config.yaml
model: "autoregressive pixel model"
dataset: "numbers of one to four digits printed on busy colour backdrops"
train_examples: 147500
image_size: 20
horizontal_flip: false
levels_per_channel: 4
vocab_size: 65
arch: "transformer_decoder"
width: 256
layers: 7
norm: "layernorm"
norm_position: "pre"
activation: "gelu_tanh"
mlp_ratio: 2
head_dim: 16
fused_qkv: false
bias: "none"
qk_norm: false
parallel_block: false
inner_norm: false
positions: "learned"
tie_embeddings: true
init: "trunc_normal_002"
residual_init: "scaled_by_depth"
optimizer: "adamw"
lr: 0.0018
beta1: 0.9
beta2: 0.95
eps: 1e-10
gradient_centralization: true
steps: 25100
batch_size: 128
epochs: 21.8
lr_schedule: "wsd"
decay_fraction: 0.3
final_lr_fraction: 0.05
warmup_steps: 750
weight_decay: 0.3
Rows from block 4, named by matrix and row number. Rows with one number belong to one neuron. Each number is 128 + 32 x the weight over the matrix's rms, rounded and kept within 0 to 255. All counts start at 0. Numbers have three digits each.
# fc1: MLP up (model.blocks.4.mlp.fc1.weight, 512x256), inputs 0-85
# fc2: MLP down (model.blocks.4.mlp.fc2.weight, 256x512, transposed), outputs 0-85
fc1.196:131116107131140124097196118096118134170079088115078113112124138134120082150186147193093148117158082099215063095155103130105094102092115126088158120167131139110053041104093130151181160095078087130066150096118058137102117095131135109138141157163207171156168174
fc1.197:118133128127131133122127128135125133117132130128128125128132116131133125128121133116125135126131133127129135125123117119126123133132127126128133128131116128120126125127123134123129129123128132126125132129125129122104128135126139127121125115134128136131131122
fc1.198:125133126135130136123133123129125130125125125109127135129139125127128124131130127116108126127130129119125134128128127130122125124132133125125124119129121135129126131128126133125135125126123133132130128127113118120117131130131142137126123124129119119139133125
fc1.199:123125120125129135126131124134119128134137127124132127136140129132133126124128132119128120126124134121128138128122122130131129134127120125125127124131126125121122129121134135126138129132125135125131130125122123126107126129129142129121122138131122146129130126
fc1.200:025161145065139175197056238029079038144190205051137178130183118164164162241039052178121179152134152228140124077014157090208033006095130078104150005099099092118049056149125143151150135255255099093077008176180153133139120131138103058194073143054128176184130162
fc1.201:124129127125131128136129123133130126119124125128128128131128120127124123128127130122125133127127136132121129136122116115122122125126125125124134134129137132114125118130123125135129127124124134123126126139134118124114140126130176130119126112128121125135134134
fc1.202:125140132130132134128127125136133137138122130110127132129140122124122122134136127118114126127131130136124125129132127123124130119132130127129127117127125130140128128125127127119133129124126132129128127127126122121113125134127139126130126106121121125130131128
fc1.203:133129125125128128121132130132127129113133132118127134127130130127135127123127127119125126123130130119128131128123120123124112129122122124125139137133125135120121127117128131127134127134123131130127128122119120139107128131132143129122128117127127136131125133
fc1.204:113094146108101093214138128168070164084062071137144145114147130147108134135167108132093136212153129130159137124074172070132096189161161122082099090114038089167057093119078116134141159091088069143072105079091069088107210154115170194178100148193116166133192127
fc1.205:092151079160103206162113150116177020027153116105081162063065193137089157176130102171141099100138135164097069132206117070225137136176144141139191074161091010147072199049168152125119150127140129159095101119126090082102166115134129105092064207158100113099142058
fc1.206:104183139102207120128194105163177207120084122186123135236146146044164093155202114185144113120149095048251092149224074108059131046065095135026168173179102124059186139162145135136183122011100052255000219076070073160091112155129150154133084134096117131162136132
fc1.207:116127128135128136124127127136120127127124127134122134137126125117130124123131126123123131123125139118116133125130118127130124122134142122129126125129120134131124130125134134133142124130125124136129130121118112141104119135125127128122129125136131120131127127
fc1.208:058179091121188170090139111178138094148120055168154128084145075156198103039127108149124142072171151126170103174148134100135075138114151114134163146176073094155100146096178129048205134060181149209079148182097149188125158128119204118140137209047121203204127203
fc1.209:129128125124128127120126131128122134118132123121132137137133131125133129127128130118117123124124132118123132124130124125131121130130125126129137136130123128122122120124129132132135127126127130130128128131121116132109133133129150129121127121131120128136129124
fc1.210:132128132123136131118127125130128127133122129121133134130135115128134129132131132121128135126129128135121139121127126128131128122136128120124132138133118132146128120128126133123131132125122129133125134127122117115117125130120124128125121111128129137130129122
fc1.211:133134126135133129125131122131133129123122129107137131130140115125132127131133129125110124129127133124130136130128122122124133130131137130127132133133126130132121120128130132136132127128127136131123127130133121124113124134127152137127129105129116112132130133
fc1.212:131150102188111086129113136081088146189106151204141165196163134113124193140138106000167203123119150143185060095196095104088137138108142099177145125144142171158055169169075142062127099102153147138181176137147175080103089143193096143148144179118089137192148125
fc1.213:123131129121133131127127132130115126136129126128124129125115132116119125131123128127129136123123130133122138130131121125131135124125115124123130124128122134132130114131124126125135131128121127133126130119127112130110127128125140128118131121131131136134132130
fc1.214:129165115118177133173167065108181126078103116050139146145126133159195131142167057088139108051096171099135124125104134125134131156082111150134132162145071074081136120108089158112130125136182085094032121148138166116082122181152134091124090138129149214132147201
fc1.215:126128123129122129116127130131119125129128126120124136137134132119133128118128127117135130129124129131123132128123115120129123128123126126126127130129134131111120119130134132135139131125129131127131126124126113134119124134128146125125125118132123140134124137
fc1.216:138134131132122133139134130132139134132128130116135133127125127135128123129131127121111126121126129125129134128125127120117136120130118128123124124126132122133114124120134133134134124131122132126121129138132128123109123127133148126132133123127123125135129129
fc1.217:148164143124130147119140156143163154120110131069116137169182132142154174106093112158136084109189110158039068126093137108105174133119086148148182109162105163143192130126169208168117120138139102153032162098139107095107141105147135132136082177133211134149088037
fc1.218:078107126133011188052202092000082159064230117137127140128096087172228128247125097255149202099198150150125120103098152087025155112119147141061180089183115090164121113134194139159100122093173112119118108089131108175109126109129193085191072149134044000230154144
fc1.219:132135130122131127135131131129124132128126129115136133136109121125128127127119125124123134128126125119123133122132132128114136130126129124125135137133129130119127122127125120121138134132119136137126132116127123128109135130129139125121131124125127133135132142
fc1.220:119131119123124135121125127133122132128130126125131130133135129125129123127130136124119132130127135129130129132131128129131130126131130125126135122132129125125128120127125126128126131130119123127131127129128119122105128134126146126125122127129122144135132131
fc1.221:128140127131123136124133126135130128132129126126133131133135123128127127126126129125118117126125128125133130127127119119121132134127134130126126128131132129119117128136133132132144131134123130128126128121132126124114122133132137128133127107125116136127133142
fc1.222:090192093128122066165132192156079201113120136119041145204185141125090125136084188143119191116098132098152148162103135079176176092068089110105200017080149101173051028124157126133119079145178129107114140097110172122097168184163176140170122186115210041032176065
fc1.223:124092096133129155174158148093161178102069168117128131082085160086103155134175095095107152104161118094117119092138127087121079102195051148111162122156142134185161148228156111109152121111123145107134134178160114140086138124090142159120120162106117170134113138
fc1.224:118151083124148129084079129173119113166103040142123186184116135074145104125143114096168124050152128118159136163088085128134107151093130101102136066182142102107173137114171163145141092083226147162074122129044142121104160109161158102158086123109147120127097160
fc1.225:042084125157086112169121053123076181143111083188137156196095193141160154169115061060126078129200097129145038103155004129014130207135179096130141149099084127136149180155183134091187146149079121117096146114115052077118116102088159131154110115094123034101150142
fc1.226:131132121131126128131135125138129120132133129129140127129134116125125126128126129122135126132121131131128129130127124119125140129127122126127123124129123117127122120128142138132136132127126132123128127126134125128111114125124130132124131122132116132127130136
fc1.227:103141135058173076154081103095110096078031154101206180086220168159093138178044178096171117082154132151076141060150135082187144149098229079144106172127093119167119092168149189105122092132029144126091233153095050084129248089214131172184156195102094123136166214
fc1.228:127130127127123134120131130139129134125130126133129130116122118119129122127127131126130129126124132137126125127126129126128119127126110121129132126123129123124123115123130127120134133121124133124127134122124121134107124123131136126126128122131130136131125133
fc1.229:076197117113089170020150060149072131060161106130072146067177157096173217096158152106176099131077129087145079145134117113137198096143069129154080171112031154089142133172031141094171125145139120179093190145154119170096110115227100075183072121130176131136195142
fc2.196:163172121109107124083075051142135125174151135153098129165072093110135164129161088075100136115106097107096131224144104202111133204101116146109169150131156080154131141119148045086175079116143075161102076184098174095102142125168136078164154101146135136150098099
fc2.197:131118127130124123138132132116129132130120125125134138123125146128120120125127123134128121119131133133122118130126137141121137123122126128131123126127135130133130130134127126136125144124138125131123128124129135135136131137127115129126116130124131121134133143
fc2.198:143119135128136132128130140125117127133129124142129129125124136131118125121127126138137129123131127122128117132125127130130140126129123129126130132127125119126122123128119124127122136132133129121125130126143129139127128135125120128123127128124132125131118134
fc2.199:139113131134134122132125131120121139124120122133131138110112136124120128124126137133127135120140137127130111129126135129126123125118123133129131131121136120139127116133116127127124143127132121131128132135146135128124139142133108131120129117120132118137126138
fc2.200:076108099145138103137136096104096129156100163137148137134157100149113153203084142129141120129127119132120159136100132123138067097175133104153144088054091114141140151116154124112165086237190121173111090128123172143111168087149107042141080127117131145160134132
fc2.201:130117127129121127121124132131133131118127125131129125132126135124124128125130125133135127118134122124124120130126141141127141126137129131123125120137128132149113134132130137124140135135126133131129125112125133118122107136124084127126123137131132120118129137
fc2.202:135127121123121132138128137123124121116126123139122125139125131129130121124118118132133132123135126124132132129119117142116134125135121133123130127131125120115127134120119127126135130127120130124129122128133134129133130128130113124121128152128128115127130117
fc2.203:122122134126128131138130125122126136129116125143126133123133126129131127128121130136135125123129128128129118120123136137132125119139132133129121122127121119152125137145138139131126134121131133124130125132134123122131117136128102134127128139134133123124133131
fc2.204:153115074061101160136079114060179116124214178139174115100144100122091153109100102062148184176106212158097186141122129118135142243198078204114139131158089156156160196194196108114102085095106079115115071223104148080118192153128155055137127145114094068129064139
fc2.205:172149159204084120063146111168119180105167200140014153123132149112123108163164023135083135178122067141088110047235098146140067069176106092147115136053203183102080151182140084196135101155074190125168111045064151090108204177125057158117101143145193103089147160
fc2.206:150055092095176100150166061152125144125165129221131148069226169109111116145118134114083088093060160118100173149099255154108215125079155176142232093074110110066057170095152121219107168048128185120213115169076092058144037042130164076156162171145148159177095187
fc2.207:141123123121139131124127132126119128122132125125141131106150134128122130127117127125129126131142125141141119136123133147116126123125109128121132129122134124130141128123121123115108125127127131116129133131138132112129149133131140123126119140129116126125125133
fc2.208:135149099191069084090126102129098122097146049130104202113101121155190086130095144165184130102081148112115181106180167109138113180125148106176092082165099063100108185118170134115078154148148089116111125122168032097141089186255063150110098226124124117081143098
fc2.209:132122136134132134126126134129122132135123125136125129105129134130116124126123124125150129123140126133127123127131137140120127125131122137126126126121127129141117130138128137115130135130132128125127131120140131123131131139122098131129127143133133114129128138
fc2.210:118119124131121130138129128120126136121136129138125128129120142120135121124126124135130123122138135120131116130131136142120134128137126130128129127125127127113125136123117132142129128128123126129126118116134137141130125130128138128114127145124136125130131127
fc2.211:136123131125124131129129142126127126123130131152117123127122146131115126129123116139154128120141120125116124133122134144121128125143115132123125122121131130123119134129126139120124145130120129126126130127137127120126124132124100131123124153130133124129130133
fc2.212:158146160052116128136168185169168133086156092103129129173237153118137071088130207203194164117061166102163232100092162102158170078115095147100097145103087144128110129147154179165128165151075091144099104089089150148112149158090150165075105114157094074086143153
fc2.213:122119122126125135126121126124127131124127121121138121135140130126140128127127136131124136126132135123126122126128137139125126128134129130124128126128123125135136141126120136128131120118125129128132128124127141127120126133133123124126129143135123122114130126
fc2.214:097157187075137127144082086076120171187168131154092107140134080099118108112111158110136142086128129218138134110140125102078118120118171184144094125165122100110201133087157123161135147134177097152114079134134105136116148131090089113147104172156102116136092139
fc2.215:134122132123129133137127122119131132122129120137120130115146133131124126130123125132118124118141128124137122131129143145132120120138111129123127126128135123141130142127131138129125127127129132128126126127133127119127135131132112133122126147127136117126129134
fc2.216:117119132135132127128130136125128133125119126134124117130122135124115125124119130122147130129132125131126123128120129142127132130130139139129127122130130128131132124141126124130123141130125130130127128128126126127138127135122098128108116142123137126133128132
fc2.217:099014162183161174186190148165104114106134163136122157122168069072039149111090179066146189178121104134110199100139081104165138155104167076072113162230100088162198183085165103142116138116065190097144061127102072130095118107129072101133187178121102132189157186
fc2.218:113104109129077096095118102108114146112135112233140133150140200085164149122118106156091093141156156074049129200189121143161150086094090118137219103148131089109162119128199160166068105131111188146138162137133154071154089071125079186099101197164154107165146079
fc2.219:107119130134121136127125125133132127123128130129134127111153132129131125131133133114132128118127135132130118131123129144141132126144133131127119116135123133158122141130144143144121121118128122131122127134121125123128114128130122135133124126132132120112126112
fc2.220:129121137135129131139124135128132127118127120134130133124112134120118126131130122149130131112139133125132125132118140140122139130128123134124129135129127125119120130125120122126145131119129130135128128127128137121122118133133111127123131138128131118128130134
fc2.221:136119135124130124134132126123133128116124122140122130130136137127132119127128118137131137114140127131133130137121136148132139122131115129126129122129137127148130125124130136136115138127126124133121129133134134119130127133133109135122127152128132116127118121
fc2.222:145103198152102116127132149107066051138071182128084101085114109114157103178128109178063080136181125102124135049189148168108147159083229130081150131162102237114089121096106116125121170116130147158125097140170104154138062101106108176135161114150143163145099193
fc2.223:133123172119113104073105066140147112138130170142132166163068138137132143114156118213131085142146157117136085146130100157125116095098211203124139153123130132189068118153159106131125145126135106159126162156157081111109087109171128139172167128120130128140143119
fc2.224:187142155150176121184162102131143083112165178121117116051127113126012142121143159154063060094188142127118098137092209107122145051151080168095107093126109125131091113139194120132147152138071136144192178121127129146092113051105169115134145066165140160160130126
fc2.225:219134085120129126120168148141155071118135148104159162109096093142070115119118130161085168148155151136100154022088212107171080079185088163104088133135153148095196100134151177163126159130146132199121197027078171189113085096049107145108057137136116099075134110
fc2.226:132124126137134130127126136119125136122119123138127124128120149131120130130116128141130135123146136118122123139121140145125114133126122136120134137126138132130135124127114125128116134128122119128128131133131131120125145129134107129115124139120131133135126130
fc2.227:141054137163173103207205078176083051113176188122070112141031101000203117137190255138236098176145111027219031212000044139153076086128128158029254108176099079180114176062137121086104138151189146102119144053079107193173222134044122077086096160094206089097162180
fc2.228:124123118125134126140128127119126119132118126121123125137141140126125123126127130129128136126128130120126127131129123142127134128125126136128130126131127128127133135132132124141120121131126129131127121127132134126131132135130124132116129147126118120126132120
fc2.229:150094001203112255127131084141073084094088079187186150022115175135129075055104096147183128108134056056158122154094066110221092177157225127199177161160119081094132089107172156111117158110156138190107109120231117088191137148157103147093129135077145223167150174